From a checkpoint of a small sound classifier: num experts 8, width 128.
Rows from block 2 of a small sound classifier, named by matrix and row number. Rows with one number within an expert belong to one neuron, the router's apart. Each number is 128 + 32 x the weight over its row's rms, rounded and kept within 0 to 255. All counts start at 0. Numbers have three digits each.
After each expert's rows are labels from the 100 clips, of 14976, where the router gives the expert most weight on average: "strongest on" is what is common among them. Only what is clearly more common there than usual is listed. The data: notes from a synthesiser with random patches. In brackets: how many of the 100.
# router: router (model.blocks.2.mlp.router.weight, 8x128, trained with AdamW), inputs 0-127
# up: expert up (model.blocks.2.mlp.up, 8x128x128), inputs 0-127
# down: expert down (model.blocks.2.mlp.down, 8x128x128, transposed), outputs 0-127

# expert 7
router.7:093184142133204113104180108089075144121112108149068104102153165092110116175123126122103127092201136157095063166109148108152135221129106109175131138157086153155096059099139143110132076129107156069108151116217094112155097124120144081177126103114135117152140119118178107095137153094158113172151094083148166102174102080134167162158125124118100148168124080131146100147121117131160156092126
up.0:157203145131125175124132210083107139062101174129087093142077110158138156118129102064149112113084140108152103170120144114111076202133132092115134136090135092155138152062175128066129150076102135140140146130143205169151155106123122099131143075161156194124089178148195114151155081109121090145102139123104106097171138108133172123136115112146130141181132046148109129114106099118102158139108
down.0:135088100121119105154117129137100166142128092098126090085146074157112195100100116182124026074120123169105124105103113153084123103159099060160111177134085157157146152164173139142123145164104123157169091123120069131111118189093148120137052124136138115159135137162146111176168047097198135128089129134139189161146155190158100132149111145149131139088123137118137147157084159078117104120175
up.1:134121154123075146131130094111197077115221112139131117129073127166118082085163120138125062126088166066101140109169164145081179104128130159107090156141121128156099104119073137098091121143145106170122145078117117162187126186119088165161150137154147095072084178131114143147089184090115123181169145140179119156105164094114117119121145126099109082132126101173209142078144156141138100115095
down.1:153151096122140106092181108143174172167126088092191107109109104122171152201101162191097178107159064147167145129129112101116152156085116155123129080130091087117138143183168142099138136147067133096133117120160156040128146134031143108113105165149119152100157118167153105144131130119151125134092122165060127133103117117176160136140153090154116137177113123125056093159078123171115059131128
up.2:153113163087168136135157129159131105111202128119162142109176145086192114189140099172103077103162138100134081058134160082185173115135119121084127097068151131108101110088101138109133148131106063149197104142153131155197130120172088134171072139169170168116134087102077148098087148131154088130147083113139145111118163136137052105130112192132153073113073125130136153152116110106147115121144
down.2:117128133166111056149144133154149200197151139105066122097120101100120090133144105164121126123188145112120144092137106162103171089047184099124080136117094090083141142158098151159122134132068156105105078132086117177137111122121109141109097151071128114126169106114121104154152207098148177121120140195128123150161081113141166124129143059103078156082160188127164141130124153198157097145125
up.3:157116091114118138072110088157124123118161152135098139136150138105195124104113112162148086100110153132124145094099162165158142133120114168108083106141139137150187133106108181116086159048136132101097109154068100145076127172135103106136054152113134139131157085121015162131116132111021172129132121156168171135142155105138167132140117109142113056170095104136124168204174149119161148104134
down.3:099095159127064070099154073160174155100129113106124144175139074078131139110107171143152165126051129135063091109139131155079156070121138145136128167092134134140135118160145154163092072157169120121142087168147145109130129095119097111132158185160066088066123156079125086089111103114110164131164114141128093164143090145153194141176109159136145095129162182156123210141115157172114130175105
up.4:141091144061151126171115129171074142102126106117105101069111145142117138109083102140153124115191124132108181128155148105146141138126157158097141111127062146080098119176053080115086135149209157154142150069132082073133115177118154138111149107094129158119121186128129135102150113121150174194134105183062166133101164163115098110118135128094162121173174095162165150112082076093115200146130
down.4:123057067177097145160140065142153117133154180092160136161123159121093107094103129086136117139091177175074105139113104049091157116113173136137156123174152180128143153124059150097115167148148113144126104154138129132137150131119160109077163134104091122180094074151099103164171127110086150178079080188176083153111166137106148156108137135133142139143103158103160119107097067112130206084154
strongest on: echo (59); text has "register" (55); ring modulation (39)

# expert 3
router.3:123093137180109178121143118096087144078164082150179148175112092106134102119152124155138101157133127147197090068163132187186105102180182099070113130086111098120072099150183114115121180075133124131075142212087192115112149155148122129126122173076094096094101105134138163171106120129070123120155142115107077129136105057102121139134128142127141165131079139099125117143126154122139094181173
up.0:151089162149132124076124087159136099165153100123173083095138121135101121181074144126143120143126101148146078107153071184091165148187137113117160146153151108111058116084203103144078149129198112117143158126086095069131133137149136119117089089106153111135162151148159082172144135086177155132155103127110199178173151155062103134090160134081124117096107167143099158047147157117125122099166
down.0:123177082120131127128162138104112174085113101087096153198143119089111150123098107149108105102115128133092168207067095125203054128137144114146124098158092207115102123090132161117112143087175170125113150105129085124122179101091115153156106194104097149159078079153145135109116193174144040131146098138134181053116135132157149126159104127132126107119152147110171153144171102154100124127151
up.1:104137075129134218146128115099151135172124151103130108150141074104077096133088103082126108124172184133153140079094146125140219094141178133120096139159151119128161178120140096117112181134101176151104130146108130125092189128121157147163124134128142052154052077199133137146103111146108160152121098108123093185132154144150152143147107140083097200119145155077102147085162106136086132098059
down.1:185105107166137122141096118081100131103107089103158101151097110184162199163117144142115127171098140159135130120161125191139126123074108163157174128125070062149110146113117177173124120154137112132149229120078106111124103098085101088175138085132115075102121088081160139091164167132094133055159146118131132093125158152152142081133133160138139146076178111140177115138173168051095114118148
up.2:158123170236143081159129140139127166100138138171110161133108123147142116101144131123104106083168157110139121171090156139080089158153142151069124086155068171089166070086189052074117059095154119121174169186150106139148103085120139149152130135144133126127162170086100093153140139138141128135127117101114093112127127123152100143129156120153077169093150080087102201108089141141067124149169
down.2:083164099051079168153113116099120125115146116136175105148139112133171107132167136135126085141136126139151080108161211095160154151126155130141037202113092087114175154136127120095174156121135125065142173117124095155093143083154064154156123122067144092143110056148164151118137106129102222180107131079086105162126128109129165162135115134142147149155147134113154105145125112105048141152132
up.3:079118120100156066127115189168111142087090120144069077154144111114089140132107139135097149082164130132129124154130064136153206166096059182104105095141083174134162125078121116127140144063149096160143128145158095163156141081099114088152139122101102135086218105118158095185080105113125114159112172155134148127176181174165138130056126134153107130148161097138121159129150157154174082119130
down.3:134106143156155125138113133164169126146135135124143107184147130107047058122066158100134117092169122105137127129088141095125140173145086119127102106087144169144124064137111147132072111114119134101148123148128149092163127135121120128109163158117103158138140126161092112124134069115111098234145083226052094152139086115123126106170175117093139143156140067116134185130180119168115209177089
up.4:124148107114168072141141110087151143117170095122166104110078136216148148072159181120123142141142116110190160126121118100161155084103154093144090104207105141126082122122121113082135161147140153141129099114105166188134094135090070112111145149177135094146179099181146125090115112106153134134091111125155137075047114174172151102139187128146092170147170091070054154128117098106114158172124
down.4:140152115101050111148114103121169112159143091104072127133113103122129169123126166233118125113074136136076105139178108180104115132108111144094124145154158145100173138057142122096083164160120183138090078147159121136105116109121149170144159102099090142219138059104143114185126157172187125131098113167159116146096102104081110133144188154176131128079081108142111122095162118153160112085139
strongest on: noise (92); echo (86); notch (47)

# expert 1
router.1:121102090072087133166068152078167087117139137083134151094114150189184178106152083151175099113089121109159167140105085144086112103084149136180150062135136113137104161122137132099159129150156152132151081168118143161121090123068086231086116139167138159206121127125129121163089184099144107094106159144109160100069144131172124138127145109150161132067109090147168104111137098154136140113104
up.0:076142143163148071142110158126115121169099139118118159170153088154085149069167115100162172168124115109101063124106162104117148075161140098104153155085215057128160122160180150161186167114086077110178155096125129104144154116123091155111094088143169077103148120161130108109125123142131143094046058143145160115091150097138153114169148087133162167155172141149107114127105146176126113172092
down.0:111105096148106174112137140130125138151078086098088183116167109143126061156143120190132125127115095081114133126115119158113174085132133108161101177112154061143125083121163138179154099111152191123099124103116140066070117022095093127156110117111213128158159128180163135112126104153151136154145152122180141108151074052097117191160115181140128118091177160144104151132124107127140174117126
up.1:128152109170120121045112121191133160165117101124086133177109088096192114177136164137164074153112175120099105126047174112094145154123074145070103076149109090170140140132161089099084140122121164179110115161124167143069142172141138118146111097113105149145179107080120158124066174115128121167144119126186148132108150097123189092150100111121143082145079118136107139166156083087163109181141
down.1:173087154067117196150168148058132112078163118133138109160093115145128057126109080105047113153137093112152215105106130083158116144075130169182121106172182138120128145079125181145162148143130107159142125134120152125076085111081170147086128153118146086093116157127128128080140103169094121103166099183072134168169117125171122092143131134135187151127133162135136128076139123134099169090159
up.2:100134137183105142088144111167085158116095183120099155147145080197144137153128177081112107057162093148160177112109155148169126146160163111108125075204113087131135157081174121123069086153061062086101147117134154163142167083129109088178104111135139155074097141129125109130093110092110150136124116084151233121148128097142095148100110153135102083125132128131124134140155153158155175170107
down.2:063125098121150148143164068137102103123136116105112113135118207077148122176178130078114173169146140116115104125091089084123120157094062073136157133094151124145094139137105132165193109186161115121096165092121097138147157108107140136129176150101136101088124108163156124110163126069117168078109161192092126213132141108096083124092175141067145187092090153156157132182114114185126148139139
up.3:104086155089106121157099126124093137148111137176121096106124115095096109143190110168085122132176128151134155152176092114099108150133126156123141136152133172108135138100082120125095169121066026134147087090151165145112110135079091176152132101124171101149077060177153138110109082163078141174108121191112211127136148148135091108112159092109061152106175176162123115170183160162153151148109
down.3:137093174149161133204106098145170106098135104132107119133114174121118189149140146102184166084120100123130131174089130154148096149221145084146178130117093051129085146118107144097114165124130122141107152093142123139118084169129138103142079188144152146132172182067126164091097125124133099096129173110145098147097177041126096134166090127144164117138133115119095126161063140075069184100122
up.4:187113110173137128114131205128140104147141096120161154189161092143103142129139122166134046166130129126153112095077164153138164111090190140184178100129112120150075121121132077149051133144147105108119149167196128130120126091119173117158058117213135138150116125073149148100086148097122135108053118072093138123113126133113175081135114086140118116146144106162142155128093192109121108109068
down.4:149122116135139135110105082136134071161190153156198078083126158094083146080128108171091099171141180136192119111109127163156174110153106139066125209130160105153088119103112166132191161083111139175106141100124109128172094113126138063165152096121122099112166067102138093141162124121146116093135092151079157143144102095141086147164080137144097131167104131110075102135107139192112192145171
strongest on: echo (79); square (44); triangle (38)

# expert 4
router.4:201107188110108083213138098138131163171185118107140144081094080110134082132173164140118094137099093075150061126114122120156171104117188160151161159203127117180119136184128117163095146105095155157173132164186123141104122126102209153137161125106154168101123112098115075143195119174078100139101111118096136126126137132127117105138120122099152128100106113119107127063116115107079081128088
up.0:177108111203146175164101089113127116162152143117098052097132182148137120129187138146203120102127105131129079117118125142155143145138102207049045119104148125211128109097111126124147158092109170152117115112098114131114152101118183150106102135115088161143173169158110149110112148109141095128219117122109091180126107148096085105166133145113060110064154146124110125139104113107095166141138
down.0:122113106089085108125098178123140110150195093134141107128163071070106154191163205093107105109110118109153165168133104157126099098119156123164234203133086153089081087147137102143088124126161149102136131131156142117146122132175146066141110143127142086133097093109154123172080067207131143147121110137178139078121124095167117122093149127159163068095109116131104139163131120114155134097185
up.1:099102087105146093101154089149138093104156106101148152059070097161077132130182147181160138131132133106139187155178082125114112147138068076099131069116133116132129119126162107076162147168173114097106124125145136135144145124127147094134115153137122159121108095083135070124092144105154233096112086109107080227103146112109188149185167137116167089168121159134126083160165135146108111149169
down.1:129090114141148129100083132144100121144073183134088111128159096121125091082087100106168186133119136135135070063077138165077144127125158132174114134168174179157129135134087123140128098129181079104094124054145096110088109086139122164151135055128103134131148106126117112177175198201122084098169115144126154133180145151162165091136166147110117162084123071163136157118142181138172169090096
up.2:114108162132077105168175093106110131105135144153066160088142126085168102116147167172160109116105127096117169176152135060132130089106090077134163108167086110147117139162118113132149128142118151140142117047128123159080149133111180136154160134084130129089117146140203150168170145076174073160143125069171115114147136108092092150079138106136097080114062172150132103112134170125189200151067
down.2:172107170088133140154096148137075120110119107155124107138126145126143102114092103103121104118138173084127150124030097207171174133103146186108162176128121157168134172091137112045164136137111143111139066168133121111116150110160140188113174103151135155084098148168184109091102177168047060115101112136081140148142116119204135110149139134152112093135109125153137119135136124092087134069174
up.3:143143121120120154114132136138114147115080116166107118144151128081066109186082137116110119131137136123096154106129247076090117167149142135117095133146114131130142117102102151108058150114094137108106146065139143108189144118180139093143110107108173142077105198118136160120212111123174180099126088123058226121125096166090130173155096129124101138159100110127064173110152169127124119136165
down.3:136195125105138171139132145153175127153163125120130087113092170198107161128115096115142140094191134171114131131130200127124118123139081147119121133120101109087147158113123083074087128113136129119154116103138162116181115115173086112135104150122142140190146172160142148132172151089116224031160083159112143092122088103099087136120102074136145142125055065101048146113158175136087130123129
up.4:138177178151174135128049089106103152140132092084130163153133089118149126132139196088064118137128129157088199116117135134110114178172140132119181103148147103149217143116141065074112101118117122148118135108132173145074091088106140113150085124107139137159123123168159066088191094110123156141142190157054137068143147149119118162127106106145147135145141158150101134151059106087113171159088
down.4:139146117136155233106149141146153115145122111165118137136083131090064094125146114115132165099072100141108132135092164079149167122097105154151165121140134160143139124059110111108128135102109148187156159186152126159104147135104187127144126124189135141178111140048132170091150148118113131126171167165131131175142142085120137090063060153090113085099116110085170141102095126125147125010128
strongest on: gate (91)

# expert 0
router.0:114091153146073133105147109133188101157118146096187129170145120120119112080106166162147149157124156116078098135187075081107076086158103177145130116070165158141132080153158129176080075142114141174070084099114175144154110109109116135113151200166112118107121109109095150104103069103099145140129092142150086130092069133162151126097161166141200106114105177145134152156172108209151144113150
up.0:121099095109068140137171065113163150116181145125161154145141098101136053079105100181161079131128135145179125113091181170183138120149125147189113141125141071117128052146179127148153212070122104097116141127170163194128126130097073142138061153133117139103110090110142138113130107120073140097154135163090157058130093111151125180169116118077122114111100133155132128153153158181121102144115
down.0:116114119116146194128128170067076111086139106138137097109097117147103102128118097119125118145144179140213142110121157113159150160135160099143198129150132110155029126124152143072116066134106078105137116163125135088169098141148126059130175100157143107081139182140180152131122174114148127101141160148081150147116110113101169104179093109108153141183159124102112105132046210144092103167101
up.1:094095131137138105122135140170207131125096135154118168102150099156100107128083135119089124154140102175079111115140174117045164095175118143167115119118109152146103195145138111117118118119140139106134152134093117156087153114125096095147139166135169109103195084133152033077095138120090115149206187118124131051132153126205179106130166155124156186106123084125101135088099169125139164122069
down.1:107103153138195134100142149112087111130124152128113086212098098173221118116103107084123106124060085122153109118064095132184184189127175146089113095184147100114124097127169199127097131178129097130148147110126136091114142174134128090119121140147096164129112167154088120154160138163150143121098096073186115168112074126080112124088172132136087107146150142135124151128155120054165138084141
up.2:110111150123189077107121092115122163138104166130126084122056088130076098117093172135093186116105117043158143066076160118182151125105145111048077099183146177140142149090198122128130148130119148122121162100107154126077181180150126081168080130047142113146112123114087172129121154112184134192095139097115164109137164136150120108122184130151142092142131115124148157119114149140155124144143
down.2:094091157183082179149156145108136155182134144133085188109177149089143118173103168128133136114105141107122126118167170116132120145089069117142112068110046105137169135107062084126082091158108154151148191191092172183125143108119126142114136142114164136143102200142151123140099188109132160125127105207097198161144120105124129089125097082141083125127127094101047097104104112119117126125125
up.3:118164120159168147149125129149147180176119128134136114106103164159128130100137116092139225107098117172107125135146120180115087163128163129141133129091139145181079153038098120089079156069091144155082146091184149095137153140181087088150070109172147108147085139110118171181108093109166099184124109109082105111118131140139201187096092142147083095088166081093130165118135158127106111127109
down.3:180107084150139135107127117129161082113205135099163131184054074116138072122164084094093073100152152127114178107204139117126117078137116178093088098140169169106115105119139085118102140133145123097090121125113178178128100151104153127172126155114099130110136119144168118092128166085088182174077121204175080079175149175085130120118132134113143145153125175096140103156141086154143136108171
up.4:073062066160129113066136100141104106136110128180132113127184138129167172194126124202079170089146046182108144116128136187124143112121119121113113173138109182076147124165085150126152142132097118114128120121166085134164180126138119088119127109186086148150135115173142169081074133163108131103111164163191106150125159168137066147065059137122101119141130112158082135143140125092113145141143
down.4:119144097113101121154084135131152127080177078159163150056165079184062153151149118078107127139128114136054146139106083155127180129119113089164154158148117115144180139127140106154134131134135034126118173147129117137079092153106105136155146132110155117148099086128140116127138142164100199127122116121095146118167112137172098142075127145089161115106089142132210114081203169096194169062118
strongest on: echo (63); narrow pulse (39); oscillator: saw (38)

# expert 5
router.5:144189065130163105115138165154080100134149137156131086135141157087109117127184124124104101148108128151087139107116206139093158143129127138054118175142110129123151142113102144122101132100087144093139161108099082084095204102182120104145070086071105131138117126142104129119168137164082146077158144164095091158204165176170123090113144121130069181153088137143063164159145101060133093139155
up.0:112134058155164146118137128173180101147129094146073106116101122116099171186103106110084130113177077139175102106121112199157191140124087098118107175150117083093090130183104155135195172116103105151125147109111103103150154153137070176118119133115075117108129189143129146117134143182122119150151134099126120104184170108125141118147119073098116158154196119088091077134135224068120140123165
down.0:125135107081147129127131148108113179174141152058204187124139193116126113130143113139113130133111155132083136112161168065154081121100119154113142113142157186115169140083128047138152070111107145088139125181070109146135127059146109147148167160122105094162086106158156158139157137042143129152137119131137107120092135111139128163119171134157144108152049114161127148081118043167176095087135
up.1:076180114127078138140117136132124140140132144126104200153091152135164084093127150189114142097105200136136164127144156138111111110186105126129131170151105172140159125099159113109082134161105149127148146080116132114146153163108122095131099116085112122150140103158189092184126207092131017158138151120117088121149131071116128096079166107121081164207136090082168138135153151090063153157086
down.1:142100179154108119112091117122144104114118119094110099076156075171159167154128102090062056161109040139168157070088117142158112173159202084161134131106114134137083085121182183146168152141149112132164105127153136127134112074161120082154122103105169148129121151065158174131133113113149159099128151107182196101144109129109138121076133102149193113121147119161130130154115188171104120097072
up.2:089144082115117090140125098166151146182148175157174164146109081103109105134127131172130107108106127077120106166130122135121101152110087105162084133094109158094140145133132110044077139222112141122068134142142127122161083143096173139118142135081109117092065154112151132125142144120182149169189097139142135095150067214094097150123164111151165071172091105166056131122124118143149190146162
down.2:105144123167120148104140158094130173123100106123069138122145141143144147115172095135089114102138102109130116205131120146155161098108097109105164163114079161118159129117059146133186107089101165107133157108125146092118148073130090095084096094139133152151152109109077115167104154130131163150156142076096248154085150103160130131132109101182126183096112037182144165140139171178103069166150
up.3:121080106120098177145127122108123169118114127148138118133138144064097122163154194116152140185166098090090103120143104079113119090124127154072111049143130121081114108116158042098065232117121161126103108101095134144149161131173152163147119133123126144128112128193129234117141165127138130138114127166145128162153200146089137106194154128099093147116118148124116112086151063169118097112131
down.3:123104108205146135158110154129155075112152115144163144139129099135128125130085141128084131104085196092186119046142174169122144101086109147160097148101094123160162140181144085166062130126043147160119136189131183153145145085147135098074084164124146113080165089099132101133088137153097126129122170143119056142106134125136100121165185121139121105160122067144095156173093124200124145149108
up.4:133154068177189104057068140142081172131112138127109154086136139123164078168129089152121130121107168103210078172138206170174148126139152095071085133133107129147102148124169111116132178078109144127151198149129152142095115136165171129150100114096132101124170111132092139112086167183144116117138130092119132171142134107108166143118140124168105110151069137110144065126094068093087066156111
down.4:105161149120129115155125133142123114125134106131113120183124138147094166078087133131090134110137139121120169146144084115106082136146094136178131119109183074106137155079132157164028120161100112127112084118110101093176144114146086024128206128149140193123119155066098139083208127097136133148179099082102151041128157161166134094181110158117143144140163120141147159139166127151131174137086
strongest on: bass register (94); echo (69)

# expert 6
router.6:096088164115136120146122084140098141185094190130077128157108123190084124170092139131148149116130140142125185108079106108172104091091087079147105076135123081067181146120124144112129103189147117128122129070119136150149139131155142113132138089157131157111109128148070184136129131099203149136111138165125203148073095154082093134134136099160104021138162119156161145101108193086153153139103
up.0:121180116087168133095116124157112119140122141087121085141202080148111076146159121151142110162071141138094125117101199161142117077104173114103154123109177096122115174093039116158160188241135100109159165158102131100156101143113155082140107106152073101148131142115110146096154142090174147139142137180088109093198131127148129134144095113122108169101089142162151099110093107107082168150157
down.0:196138066141127130131113140147169120066133073156129145153093134135128132142126102101099122107156124095171165142155122093081123182143160160195140138159123140129133138147097119044134108040111106105099154099202128093086140157116117188150158078134181147161125122109093066129115170195081136084160168096111163148108099143108122147109132159128149143186121057083081131154104154154149086129094
up.1:123162149156141167136099176172147094130075177168111160137103169148117158143144109065114103203109140126157121117083157078123143106131126077135087126124129109104113139127100134149180185216087137146100128189125133106133122160087127127102090119151120152083096196099102130161125107168137182108095087129091086119167113063095089124155134162122024147125172163117161117167141074149097135128168
down.1:148137125082186149140157129089183107087141150092105156140132129147091161103129167189151166135119072145108119201121125094143112194118091186151144151170105149152109138145134166127147114052150111141112130097102076111147142095094107147099146133103115088152129117090118139101115172087087089131165185137181134110060082140115105096142166070161153141206112098065049129147107181140145151102139
up.2:136120140137153097151117146129148126119093080157106134132114125127091084104182126093104122156091175080087147090113085097108142112112062140140089130097123117149191112136120092071127165166087067155077073142096131117099125065164194151132106124140089105118152142112086166126094155190081163141170118110184164148166119134127156114190151110189111150157193162073153150153185091126172181125143
down.2:137153108145201142072100150085153110209101166150131116060140141182144167126060085142111113107191157149133167094066158158181158207088173114114089095082074088114150141125164129081089070120129116143127119081105146147133155157144085133102162142138152108113106152164135118105122159105119070122108143199132135142107180156124107111152142123127108149108117130172126099061177130088108147107133
up.3:129127089109164107191118146087147085167175161111085101137151149113106132116141136179114080134150121101124132145130154122076146059159143113156170141046165129097114152145113125170172117092143062106141134122106117054170060121173089117189109080128110146095122101151150076178097083167110077125127106136189164054119156162143135118075174101133158178149122133131118164126143107184171145127138
down.3:167150132154145085082075151132168180141105078124133091140151124126123185141140140079148139123101133116160078066102171148137148153089053078076125107194100140122212191150143166069103152136122186117149123130118137153115088133177075139185131114150125139090034101127144147089112138092145120142131138110091112124170168085181143106172161157156122134126133148132092090149145106106137070125105
up.4:121104123128111093118156170165128110093173121111090147135185141080184137122153109142111131111158191108089090136160099149075165173141133121166185133029134168159176065089125081081129165096128109122140137112104155149168173131112130095092107110071163099152189164139108122119137137082140081116059129132144194162162167181136136131125112119128119047152087089121137145165144103151116120133072
down.4:093142097175140089181100146146097099166125092130097145156168195165109138089171089039110158127094152153127160139192089116136161076136136142050140149129088124163147121166160138155118123177114124126131103084151091118125157150106175074180119142139140128202167049131149161139127141138164082106102051097124119130129092180145152143087150131110115113081090114073095109133157155130136127170087
strongest on: echo (80); triangle (33)

# expert 2
router.2:120123152147150116070086135181172149101088084129112139086165113118096139091042155110124193108161123109084125152162099104102146113138085119114114181117153184123134166124079135176140150133171074159141125099124072099139095154115110067087209093163111106065170154092138083087121091173143139174155090110180064135134153145111162161139109157134112132144206167150120118150143126118107142102105
up.0:120149182133135101140099117154146156126132087157188154103138094102190113124136131073109149106173168145044144154132100192094120191159181102105177113098114179153104114098099120096090136152102148119164135135148105097134124101138083130119169056140151138100145119104110141172141194099074139157098075130128174093130148173134152078103093164139090066085134143132192105124116134100069182165165
down.0:131166111080100107149095120127112138119106108155072148118176108195103101143137125203163102126125128099102154141134112091102165087102152119143160179103165149125159118074191146140190128066124129085173156122165144080113123080066081138130125131122138101137136077142146074162172091157208144115140182101148143103147111111102142121166106024122172113153158131076167083158113096147120126162150
up.1:150108122108143094187144104094145164068116114135121176106135091129098140126119106198117139159134158091180109169104126161121143107124049166112133087113076120157140144134109107079156146139114163152134164182158139159104099084193173101081099149124206109168136125107089148111084074132147104128138151135124151132092120124095139117161131090165201073093095094115162066149110235090120111140123
down.1:133163123166127146139091124135179115215119079165165097125093087191171173104124188089159156070160144167106129176141139100147150117140129130210153092076108199101108100114121083099107153141147101154131180077110111127156088156129061134109161096179074102094108109079114159096113101189090118088124108167096092166107102151087117117136158128097128117115158147157124161164120089109125145157127
up.2:110132066114082153176119101156165127164092094086110160146077200103194121146077144142114125137149081097155138141139132160120071141099141173148130070141123170130163092086182080085173150127103110153102124108122164129153146144125105125128126152118144091189129074147149114120117124133089161119189156086089160172097166113115142143104116239084137107088130118123173140137184133051141100124097
down.2:205121088118123127124152235080049086096177091097158160139127130113099080148146104165148129165130140143115082155123094161157145121134149128112147119166154160156163067107150124132078187098189099127133138130147144134188121106123149137141080125129068121087130045150116144148113097103148086087111111146093203080142158086120142090139138131132157155084105180107094110130125154150105180113151
up.3:171123137123124181133094113088122234117154110176064160111107125145141133136139055095104142117120101084136153075116112140140093145178142156209076083154116118138103139134116161136106110140119129115111160122097135116132128159179164101084068104137124100088185118111138129113089116172124129107126092173216121134129086127095107174112197050133075123152164135153200081122124146136099143127104
down.3:127114070143145148151151086147124156098170108132163159139129153179166101161091127078151070116127096156049152188130096144050129148119105175089193151122097162182135062088149101143144146136098111126119149114119163101131079129102119141110155154194151135111146141082130176153084172109118167138172156116101087139119109149132163128118149158107182080192122150107088059067110097162093133095104
up.4:116155112165155114144143104081105126181120113110117144086118109194062065106147137126146124156146084094126175088115163129135129152073140090044154099114082131102159103129148079108108161102155123092173129139092128137120147152142158142138168153087129104178128102117089130073130166113220126149046124105091145098123141131135121167106132123146169057175124113166213186143095116127157178165110
down.4:149143145160096144131120125094125222116143115120096099173117121108153183164092075113157151187139160143128122117074170172113132108077145138136094157088064154105131128178097141109129119200148118064092123132128153109140139103114180205159085147116100130136174091117096131139113124088172114180082123108109198130077120176157132148127103122109088051132146131160107147147095125045089166129141
strongest on: echo (77); harmonic FM (47); filter: low-pass (42)